A small spectrogram diffusion model, trained from scratch: patch size [8, 8].
Rows from block 7 of a small spectrogram diffusion model, named by matrix and row number. Rows with one number within an expert belong to one neuron, the router's apart. Each number is 128 + 24 x the weight over its row's rms, rounded and kept within 0 to 255. All counts start at 0. Numbers have three digits each.
After each expert's rows are labels from the 100 clips, of 14976 (inputs lightly noised), where the router gives the expert most weight on average: "strongest on" is what is common among them. Only what is clearly more common there than usual is listed. The data: chords played on synthesised instruments.
# router: router (model.blocks.7.mlp.router.weight, 16x128, trained with AdamW), inputs 0-127
# gate: expert gate (model.blocks.7.mlp.gate, 16x128x128), inputs 0-127
# up: expert up (model.blocks.7.mlp.up, 16x128x128), inputs 0-127
# down: expert down (model.blocks.7.mlp.down, 16x128x128, transposed), outputs 0-127

# expert 11
router.11:124136128124165149146098081108134150127090149129094115145167158131162071116173103099137135084147109090153113151129147130134115122125121149109130127104139136115179129140169137151085157153128118159084163149104131170114098125121089151132129188138127128097141119088153100141157131117106144142146155112111117154118143148113158125070129140118145134114135141180124157079120131163149152124134
gate.0:128084128128159146149128159128113128128128080128133128128128136128178128104096128124128128128104128124195181128128128128134121109159128188105163132128128128081041128165134128140117166111169128137108128128153128090096129128160072107141128144128128103128082091148123158128073181128128104097093156128140128142084170128128153118128096140128128128128124128128080162128128128128128128128119
up.0:167128128146108166128137069128184161128133128177149064115130128128069128128182128128128128128128090165128128134131185146128144155118128128177128128128128128128187128090128129128144128128088128128124171128168128128128132128154128128139167132090128128128164172136157128128128077128128128128128059176128128128128128115110099128099141093158128160179128098128128128128112138128128163128118
down.0:128128093085175128128132128123053128128128128128128167128085177128108082128128128128128098128117128128128128128174128128128164128128166090179109178106144097128126111127128128128128124171128128128147085068128128106148107128135101079128150174068107169121144128094103128135076108106128107162128111128128128141128157128128162128160128128128128128069128107154114128135139170128149119089128
gate.1:164097128128134128117155127128161128117128144128128128086147127128128128128114117166146115128113128134134128183128141128122138128151159131128081128093136163128128128128128137128152128093168128131170165128081116113142128128098112117170128138150128170128198128128178099169128125128128128128128128099144128128074128104112068128128128172167128128131128173128128091153128128075097038128078
up.1:172128128128117160128128128128182128128128157128128128068128128128098155128155161169128128128106128159128128128128128143141153079128186107173086128051127104128184159113128128128146066097128128128141156128111102128128133128128128128148143128153033128128175113128134177149116106128128132080128128165128153128119167128128128128128128132165152128136153142128180128128128128128128128128128
down.1:128121128068113128128128128128142128128092088110154128123085128145119151128170128128128076093126128177131186122118111067093110159067171128128102128188095128102128128128128128129165179128128128128128128128128128153128085118128128127167128148128128128084128128128128104128164109128136103128128156127128156128099095128099087162128128144084128128073128077128156118089085128128128141113128
gate.2:110128141128128128138128128088068184128128167128115128128128129128128117157128128155128081166114128079128128128172128128169112128128096158128128153128149115128128128128147105128128160181128128128069128142128119106146109128139128128165096121161128158128128128128122128168153115131125144128119096098128128089186166140128169128112128187128064184128128144128110128131128184128070182128128
up.2:128128128128128128128128128156186136102128106103155130128128164088170148084101128128128127128112128191157128128128128119128152128128089128128120112136128128128141158128090128128193107049139225128128108128128124128128118101158128130070128087128128128128128128166140128115053128130128090128128128128132128163128128128128078121119128128128128081128119128128132128050127147132128128128141
down.2:100100128128128128128128128128128128128077128128184086175148151128190152128084128128111130140128128146101088128128128155128110105104084128128193128128128128128128128125110128179128128128124128065128128141128198128101160128128128159128128128128128128155128178173125156128128128161095115117128128128171129128160137128128089155128128089128128128115146066137128136128101068081128166164128
strongest on: arpeggio; playing: arpeggio down; marimba-like

# expert 4
router.4:152133104110118154129114138131113096132134144112152128138077146144163222109114115108117156090090140138118181072168105113106111127120156079155142138156115102113142113170133098084121089114121149122154106161104131113093106124124145084142129103100156147100099134124129119089132132141138140122108150182114142137112122138077090118138119132119106109138103153141134127169120119150126120136144
gate.1:098128165128128128128128128083158110128081109100128138192128128140138128128108105131176128117188120079128170128163076112128096165138128132071128128077172157128149107132170128194128128128087128128128136128128128128136130068156164128152136166128116168128128093128163128128128113128151128151171128128182128128128128128128128154081128151111128128128128128128162128117128128166128112128110
up.1:128131128128042086128084128132100128111128128128158128128102128106128128128128128135080128128128128128128129128128128128128128128128128174173216128147128083128128095175114090128128142128128128097134106117128169128062106135128128128142128155128128128076208137128106154128128170128131156128128096128128115128128128128128178128128157128178130128128179128076137128171130128128134097156128
down.1:158128112128128128152128128125126128070128104128128128080110128061128133128124128128174128128128128128137122128128128128128128128128128128128128128129128132128155101128084128099128085128182230128178122084128128157128128158137128197128136128116128111128127128128128128128128128149097128128128109128128128188142078128128108178154128202128163128166128106128128133128151158128128056128155
gate.2:128191126098128126171107147110088128159128128202163128136142101121158187128128128128121128128128128128128128128060065128128107128159128104134095128128158128140128043140136128154128128128097098132159132091111128128128150128128124128152128168128128133151128124203151128119128128128179128128084128109128128128128128157128131171092128160106181128104120128128094128128128128142155149128128
up.2:128124146128128128106134151128118110128128128228128128158128128109114185128097128117175128128128111128115128128128079128109135119139128128128147126156126128152077128128128136128135128155103126078128128106182128128128094128128128128123128099102128128128178206128079145128115119128128128128128128071128127128146128173105166128128128128172127128112116063128159128097104083075110161162154
down.2:140099112122128127105128128128119128128128138128140128111136098128162128128128100128084091128139150128128177166128128170128130141128129128121194128128153074128128128128118128111128128128174143183128169164128109183119128128146128086128112036081128128106118160183128137103078128128164126128128128113128128109128125128166128134151128128128091149167177128125075180119128130128088138104128
gate.3:096128128128176128108128128128173146130128129142128128126128128096066128128128188128128160128128153128145128122128128151118080197079152150128121081128203153128143128128128146128128123149147084132128119128128154147128129113128188128128128144128169068220115128128089128128128095128195128128129128128145128101139128128147128128140128121128143114128158138128082128108124128172128128128128
up.3:158130128128128128143182128128116129128138128128144085109128078128128137128128128128128128128128176128097131128128128157167128128074135128098128088157197157128089169085128128157103128145123128128128155128128128185128114128128128121128063091072128120128128128128128181076128128174128128128184128128105184099128128128128128136155128128072121128147173141112076099128128128128128093128128
down.3:128068111134128128101128055093080128128128128153128162128080154128135128128107128128144128180136128135087128128110128128128075128128121128128128124160128127165115093107142128089122128079128128128128128128181128128128163128093149128168173131213128128117128128112128128128128078128140128128109113127128128128128052128104145128131128128182115128171104074128128114143109128128128128170157
strongest on: square lead; clarinet-like

# expert 12
router.12:143127192125154138126114131138179141154153117106154148117061137148117189119119137109116150118110099144153146134138126128133143142105110146084109101081111137104162149145149106115110127125137136127147111097098163091119162117177115156101115114142132116134121073132149116092165124133127161089114138126152142104145121124108117136164122102120128143132115154141079205162146129146082129115127
gate.0:128110145136128120141128128128060128128128063128095128127128128128104128159092128148128128124128128144128128128128128128156123128128128128115131089081062128128052128149123121128114128128150128147121099084128128128114175147160128082128128128128128112127150160165103128128054128128128098058043130128118095128109128167048128128128140128128128128128128155128115133125128128121128092132113
up.0:128128128150128128128115128128128107083128128128128122094150102129128087128118128128128086128128139128128087128169128141128160128128128128113130094128129139159118128133128128128128128081128092128108128169151123128142128128146128170157085097185185085138128136166161088128128082128128165155128112128128128132128141206178128128128128042128128128128128128128151157128175104068128144069144
down.0:128128128160147148079128089128128097166124161128128143165128176172130130128149128128105070128128130098128128160135126128130134128128139128126129128128033128128117244128128142145128128151077128128128078128128132133128128128095128103156141128161128140165067128128128074128128128112164128128128128128128139130128128128128128142087128128152145128155128128098159134147111101081156128128119
gate.1:128128128128128119128113128128128128128122113128146128103128128088122165173128084101089128128117057113197187153128088078128128139111155128164118128128191153128128128128133070128162128128128109146128128088105154128128142128128115068128128184128128070128114123128115128128128107146152094128128128128097115137061128092120128141127141138128128128127128128128084113128128128128104157194154
up.1:128155107148169128094166128128121145128152071182128128163128128128068128128106128125128128133128111161140128076117128128128159105102150114164128135128076128192128170150128128128128128128128119138128128113128128081128141128128128128157128152123091140128168125128098128209125128128128128128124128163128128120143128125128128128128075128156128134166182128128076096113128038153128150151128
down.1:128129128128128128128128150128128128155088128128076149128128063109128093128070128128128080128175128124128128128128128128128100134183128128128128109105175128128133073128128143128128086156119128100133128092143128128143085086128128132126093069156128128142128150128151178128128117128126128128128136130128105054128099128133079182128198139159087128171120130128128128128068128128128128109128
gate.2:128128081128145143177128101128116114128128104169171113112164142128135109128128128128142146111126128128112103151128140129119100089168077128114097160128148128128152128098110125148153128128158169128128163111089128170180128096128109155128103128207128074125128070128092128128128135158153128128128098128128105085150128128134128128155111128128128128128071063148104138128108128128173175128147
up.2:159128128128085116128174104128128105092073128128127109130113143103128078128150128157128128100129071092128128148129128128128128140190128108101128117153128128114128128071128128128130128128128128182135169128128153128128128128128128142120088152176128118076133128128128128122128128180128128118128092139128106077128095099128232169140128128128128153116104098128106128128128128128153180128081
down.2:144128128083064128146128128128061128128123128097166168128128165128093149141128128128128069169185056128094128128128128068128128153087128128128128128128160128128202128128128128136128117128128139128096151128162163169128128128128128093128128128119127157128132128128135128124114149164128128096128171128128128102128071128159161128186123128132085128128148128128140167128157128126128128142101
strongest on: clarinet-like; square lead

# expert 6
router.6:143130128117102115120131109083111125196150123131123113120113103109122154113135155115154131136132128141118133106149105134145111180140092078119143122152167131132124160116107103103099076146136156126077128127158154101152149116139145122115100189121108115129111114139160119121120138166151094140137130114136123105188160178125148155160174145109159116120138117152118109099165110119150094190157
gate.9:116128150128128128121128128128128129119128155112093128116176073121128131169112099126144165116150165155156088114184163134128108128128107128128164149137169128128128128128128139113116128167089168120128127167171128151133077148110161148151128128159124162128085153128128128104085128128128128128208154128175128163128128128171115093128088107147128105128152128084128128128128056128128122128098
up.9:103128109118115099134128128128128145066084134128103128130128128181128088128139183128128128128128128128128128128128128091146128128144156160128113095143128089128128128128128157136128128127150100128065135100085133134128135107179080128128128128128128128128128083128128133107171128132128081131128128128134071128083068128128140159149128160104128182165140136171102060088082176128128128128128
down.9:097149128147128128128099128128128105118128099143128174128128128128128128128128187128105091083128093128175140128122156159128158132128128056102128101100128146128143128110076128103128128128153072128094153151128090128128128104092128128128143128113128128128128128090068084110169102089141128084096128165086132128128128128128079128180145115128128087105112128094128148128128068128169128137128
gate.10:128076106128095128137128153128128128128104108158128128128128128046128128128112128128128128068128110128128144128132166109128095117128166191125096128116149128097128128132102128128167148128128162126174128183133128128128092153128128099135128109174120128071102094109128092128079092128128128128128128128128128190097128128063128157128128142063128105128128128128128128085139128109128089166128
up.10:128156128128128128128128064160128147140128128128079087206128128173128174111103128093128128128128095128104143128122128128067154143118128068145188128180135128127128086168156157138128094128112128128130128165128128128103128128128128128128124128128128128138128148182157128146087133158128160154136128128107149089164128128128128124111128128147099128128128128090128150128144128088113187117189
down.10:128128117173117145087128128115091145095128128085096128163125128109162166176128098155099136097128128072128128128128128102128128128144141113128176128098172128156085148128115128128128128128099157165128128128101175128145148088140171090128141100128142128128128092151104128116152128128109128091130113128090127165175063128108128142114123174128128103133128179128151128140128128104060143091128
gate.11:128128182128101126128128128128114161128106128128178110128117077128128128128157128128128128155129092128134128128128128146125128128128218139073085128128128097128122128089136112094128076128101128128059128098128154128152193128155167128177128128110115128041128106128128128099128128128076128105116171128128120128128128128128151098171128128108128128102112128128082128128110128128128108161128
up.11:128183128128128118128128128161186079128165128128037127128128191128128128132181128128128128128128128165128128128070128128128128158123104128182145164128128086128097071128100141144128141103128128128166102128128128128128151145128128128054128128128083067117144128128128128128153128128128128140128128148119128107136128121136128128155119128177081143163098128128163110138127130181128128128128
down.11:128128128163128107128115098185173187145128128110128128128141128108128128128054151112208120112128128089128128186132125128128103128115131146128128128128128128095085128092127166190087114128128128104128128128087168183128148103120128128128128128146175128158094108128141169134177135137089119128145128128128128116103128128128110128079128128143159128138160154106159095128128128089128128159128
strongest on: arpeggio; playing: arpeggio down; text has "dominant"

# expert 8
router.8:131113106144148126145125161136116137110168095117105137112098141127110158132112122134140171128099113166116121095109124115124121146090137093094126185136131100096132138098117156113143167157121168142121135089100115103155118121129159139147104108125051139177101145086068132144114157142142173132078116152135130117104122138132128133119069135144112093098124170134106149130135126085099139110145
gate.13:128128128128128069128128128068128128128092106126178128131157166128128128128128128127109128104128128084173128129128116130143128040108128128065128128128128128128128128128128128128128128091128128128078144128128128116128101128128128122128128128128206128128128128128128180080128106128128108128128145108128128128128128132128128128148128209146128088128128036157128076128128128097166088128128
up.13:121150071128128076128158128128128172103148128128148128087126088086128128089128081128128142128178128078119128147128090195089128030128093128118101128128128128128100128092128128128128128128092128128128106128128128160128128128128146128066128147082128128128128128095147128128123071128128081128179166134099128128128147128128128101128128128089128128128128128124128096142128128128128128167151
down.13:128075128128128139128072128128128120086166095128128128128150128150128128117128125128128128160066128060139128156077128182081113173128128128128150128158128128128128128092081121112128128148128128128183128083128128142145099110128128166128128112128128128128159128128091135128128090055167128128128128191128128128119128128128128124128079128067128114128137150128128106128191128128128128170128
gate.14:113125128128128128128128128128107146120128166112099105128128126139128118197152146106108150128128128128154128128095181128131174134128128128128128128093161149162128128128128128176134128156128128128128128200128128128128138128081137128128120128137125212127098144136128128128198128081130128128176170128136128127133128109100128187083085172107128164128128136190109118148102128128129185145128
up.14:086179149128148111128128029128128128153147128128081085128161120128128115131105128104100128098124159120128139125128110128183085158078081064128128168128147092149086128128128169120128149128126105128128128128128120128128128125137101128125128128146128172128064147110155128128128128128128146128164133128128109128128104128112128128128084173182128128128128122105128128147128135199151128128128
down.14:104116128128154128164128128128165148137086114128169083187128157128128052111128128108101128128153157102128128171111128135128128114128190096167128133128121107128128124097128128128114076200156128128128128128142128128128151070128105119128128088128097128181128128163106128146198128128128165128099128128128128128174111181128128173128128096128128171128128128128150111128128114128115128127147
gate.15:128116128074182119128128082128128128128128076128128128128114158128143143141128128198128128134128142128128128128090128128192165128128137128128091128148128155078128128112128128128154091128128128164128192128128128128105128136116128076128155128128125201154128128130128128128130153128088170121176147093128129128147128084117128128128128128128128191170083128181128089185128128128145128128128
up.15:132128134182128139150128128115163128128130128128128128128136129128090128128117107103128128128128128128128128128145128117128110189126164128128147128155128092184128128128066128128128128128128128128138056128103128089128128128107105128128109128128128078128054128128085128147102131128128128128192059164189128155093078128144128128128128128128090075098128066127128128081128099128159128139128
down.15:128128193128087078064160128128120128033118128128128128114128130128128100128090050128128128094128128138128115128094128128066128128128128128128169144128128128111102086128126128128073128128128128127131175128128148128128128051096128128128128128128108146128102124128128128128128128159128128128098128091128117117122120171128128128101128128128136128128128122128146128209128128128180128104098
strongest on: vibraphone-like; square lead

# expert 13
router.13:151119098112136121096122155100175127207148149140109097142119148162134159120136105138127142129176121123106181111136118146092077125139171147122143135105143111127094085150165155123128132144094101166124123195115099097133137134142117121118102138142128118108112158143120161111149118123128132153095139151093127143116100127096165126136117102122136121147147113130129108180116147133169169088167
gate.0:122128040128128128128128128128128151128185128128172128128128130086128128120128105128128142128115128128128128183120088128112102128128128128184128147128116128128128142080158128128128099154128128128106128128058128128128128178128138150080138128128128128165128163120162128128128072090128128118174128128079224128115150128128076128128107128128145106128116128128124128128174170111128125128164
up.0:115128069128128128111128128067138128120171128145175128128109128073088164128139074128128128128128128154128182167118128076128122099128167152164130161158128160159128136128128128100128130143095084128115128150107128128128128152092128128128156137129094158128128133091141162151076128128111128093161128128097128143128092115128128100128148128118128102070128128128107128098128092094199128151128
down.0:128123128135128096098068113128113107128128108127156184162128098128128128128128135095084139128082128128128163128148128179078146135174131128113128128128108128128130128128096143128128171128173128178128155106128097128128180128128128128128072128128128128128128095139067128157113099128144123128162128139198167102128096128177164104128128128126130087109128128128128114174128182128083128128128
gate.1:128128128128128128143119089109128179128199068148146128128128128145128114158105128128112151067133163128166117128125128103128076152072128157135128128128179107139059187084128128107128128128173150128128128128128128128128128128136128146128110127128128128104175163128128128128106128128142131128078086128128128190118083181128128143128128128128128128128128128174128128099146171146124084128128
up.1:128087128128128137110128128128166077154091149096128153128112152128128131104128128115128128179128098096128128088186128128128185128128128078128073152128128128101160128159128128165128124128107128128128128128128128128128128128096128128101174117128135128111051128084128188134146185128128128102205109124129114128128102083128184128128128095128128144128128128086128128128128097129128163103132
down.1:128079128088128128128128090093128143128118088106134189128128128111128181128168128128128049128112128138143128128138126128158190128128124128105186099128131088128128179128180086128155128150076147128100128128128128086128128115128064110136108128110123134119128152161128101128126112128128057132119128128128162156128093128128128065128106152115141132150117128128128128085128128128128128129128
gate.2:128127128128128117128155144156128128128128128128128092128128128128128178088128128128141128054128128128101128144128146142147148128159128174128128033128150125128128121128098170128128128107176128128128128206128128128068131116133128128128163138159128159128105128128129128128059115128067069113128128128128128128100078107128128128163128128164113128084128128128128128124128128162108112104190
up.2:128128089128104128128128114128142128116128143078128128128128154128091128185176136098143098107128161113065128128128128184128128128147128206128091115117128153128064123128128178081128128098184128128128128128128128128089128114167114094128128102128177192128087091128128128128128079144128128128128128134128128128128128128128090112128128149105169145118128128180147128128128128128158128103091
down.2:161166114128128160081144116145169069166129143153128128154128100110128128128128128162171168128162139128128128128171128128138128128085123128128173154128128153103128128128169128128136138128153103099128131072153128211134128128128163128121092128098085128128165172116167165128124128128128151128149128150160093128059150136110128152098187128128104128103128128128128128106141128164128128113114
strongest on: organ-like; power chord

# expert 9
router.9:171130139144148139123129169091126086173158125125166153135111112154151137170171156151113095108104143120116135132141141135127139115128132148066092083113141134121145128144101117123089157141126137161089120152163145118119125095155161125102087099122143175165133153174116134125156133135116107095155095114138129116083153096107150106118120122153078163104183112147132133138134141096102142112133
gate.0:104103128075114128128113128128152128128128128128103107128128128164100149131098114128148115121128157128128128128053128128141105128128128108082128128128128128128116128103140128163121106159128134128112128160128128061071166138128128124128128113178157150126128128164128127105060128093128128150128128128128128172129128223159128115128128215128087128128128128128086164130128141107128128175139
up.0:138149117128150128130128132150122148128128128128126132217082128128139140143128128177114128128128112128128128128128128141128128128185128153128067165102128128128139115128127137062128128128122128128128128128128147128164134128128150128128128125124077128097076128070094110128128167128080128113142128128128115096134128059128128161171128128160155128066076106190128128128171128182128128128128
down.0:128128128128128128128128128128128128084047128064128062200128128072139129128128128172163128128128104190093128128128119128128128141128131128152121091128168128128144128128096143153128128128103128147128166142112128128128128128073128128161128090112128087128131128128128088128118068128128128128128171128165059116120128111086129128128125128128127128145113155070128128128128161128147107152103
gate.1:177128128128120128128156080128079121185121128128170124140134161128124128128128128156128128128124145206103130127117099087187150128128200128158072128122128122128142128128128094128107128180167142128167101128128128128128128079128128128128100128128128122128128139128085128090128089110115154128128103128092128128119151101128128082128138128172128128128085046135128158128128128099127128128128
up.1:147150128133128128146149090184097150152119160128128128128114128120128128128123128175151166128066128128150128100131128106161165128128134128113128153128128128141221130128173136128118128137173109128128087128154128113160128138128113128128128139173128128128128149128128131128128128128128151128087091057160128128101128119128171079140128128148128128127152027134128145128128128128128196128128
down.1:148128062128086128128128113128116128155128067194171128163128128113128128094155128122130128102128128128128128128122184170162128128128167140128128128128123135128123154128165126128150108114128123132128128128193128128128128111142166128162128161128179128053167128128128147128128111128128128141200138161128128090154128128128161147128120128164128079128066165128128128169128128162128104128128
gate.2:128138117124128149128146143128124166117128128128103128128115128112152095097128111128146128128128128128090128147080087144163128128181128135166106097080074128098071132128128128128135128128128100070128173132128119128145191191128128089128128136170095128118128149124128193128128114128128128116128128128128110155128177151128130196159128109128128128128128179128128110097170181115095128128150
up.2:128128128128128151150154115128140128128128128128128128128128095090128047132128128206150065128078107116128128187149084072154128121146124123139128152098128115150128141122146128128132118128209128128135189128139099094128164193128128093128128076128128157128144150128128146128124128128128128105071128128102128128139128128128128178150128127143128117128128128128128128128190128128128128128152
down.2:128128128104160128128132135128128147115142128128128128128140128128128128128208128189128128128128188128128128096128128128160128128139091128128168128110031083114117150128128128164128123128096127128154128151128128128128170128130128112128128041167128128128128128095122128144179128128128188137128117128128128128087128107178128128114128194128165116128128149114139150150128156128160128128184
strongest on: square lead; vibraphone-like

# expert 14
router.14:141089123124133155173122084145121120145157115092151128111121129144124113083139122109076091098134104133103100146132158119128091143106092147131124124147095112140104140132139101132126136136136166156095067152152178106125122132128136152125170113114058135127136146114146140127169104145116160085104146184098154111120154120119118143159148128126154163145123121113117084122121176117126093113085
gate.2:153107165128108130128128166128128128128114087128098107077128170111128113192157128128128128113128128128157128128128128116137128123180128128098070128128128128128078104128092128142128135067128112156128128135128070128128200128142069131128128092132128128128082165128201153131081128114158088111128128128128108128128128128128128195128088128118110128128128128146128128128136128184128128128128
up.2:105085132128069170128116099128128101095119106090128067066109077103140086128128128128128128105091128128164123128128128088155156128128128099128128128146128128144128128128128147187159074128144082180208113128128104128093175128133108128128128076128128144128123168128128126128128128128120128106077128100128128122128128120128128128128098128154128128176143128128128173128109128126087128128128
down.2:128097119063154146094128173128128128086115144128128128128128128128128128128111114165128128138128153128097128128146126178140074147128171144159128128131062083128177128128128128128099128128095142128108128181128128128114128128128128127107121016162102128129128128128128128120128100128128166128128128128150128128128128187174128112128149128128087123128112148128128171076096169128158128109128
gate.3:128128152128128132139103043128128128080128128128106121182128128098201106128148128144128128119128100163135153128133102128128128161087128115128128108082135083128128107128128114128158128123108113128128128083128157128128128128128128135135105109128128116128184128078128114128128128142125106128158128186160152128128157128128116177107132194130124128128174128128128160128147128124134121229150
up.3:128128128128164128128157111128128160131128195128128128125128043128114128129083128132095099130148128128119087150128128187128128107128121180131128128157196128175107144128128150128128128128137128128128105120128128135128074128058124128128150128128128170159128070101100146145128150137128128090078128128111166095099128128128150128143128128128178114122128159128128087128128128068097121128128
down.3:104099123112080105172128081161144128128128118152128128128128143149165128169128128115128107128128108101165128156118128128086135128105128171151077141128108128128128128144128128161128175151128128095130128125103145128093101147039094124128065143084128128148156163128128128128128152144128128128160128128191109128128101105128155105138128077140128158128128136164128128128128094108097128168071
gate.4:128115128128128117128142128128128128128128095128128128099128147143154168128154096128128169128123128128090160077130128128152128165154175050153128128128128144128128115128158148180094121109128079164128133117128128104112128128142128146128079128128153140145092111128128213128147087128128128128092113163167128131142099110128128144141119128178128082160115180136083128175091090140157128122145
up.4:144124128119128128135128128160128128128128165128170128177093128128128112128128128116154128128128128134128082157109128132066101128128128177097121128149105102180145090128128128128199176194151176092128103107115128154128128128153149139167128128123106128128128105118128128128128128128128128128128128128169178118128144110134083128128124128022128151068128136116128157117128128161115134151128
down.4:103128126128211068137149112128133136128110128096128128128137128128082128128128128128128128128170087096126108092128128128129128168043128128128128128155225130128128128128149128093154128128128128128128128128128128128155164085190128128128128128128178108115152128153095128128128125128104128128175157128094128116128149128065128128128128153114128170137115128128128082149100152111110128099128
strongest on: quiet level; playing: block; marimba-like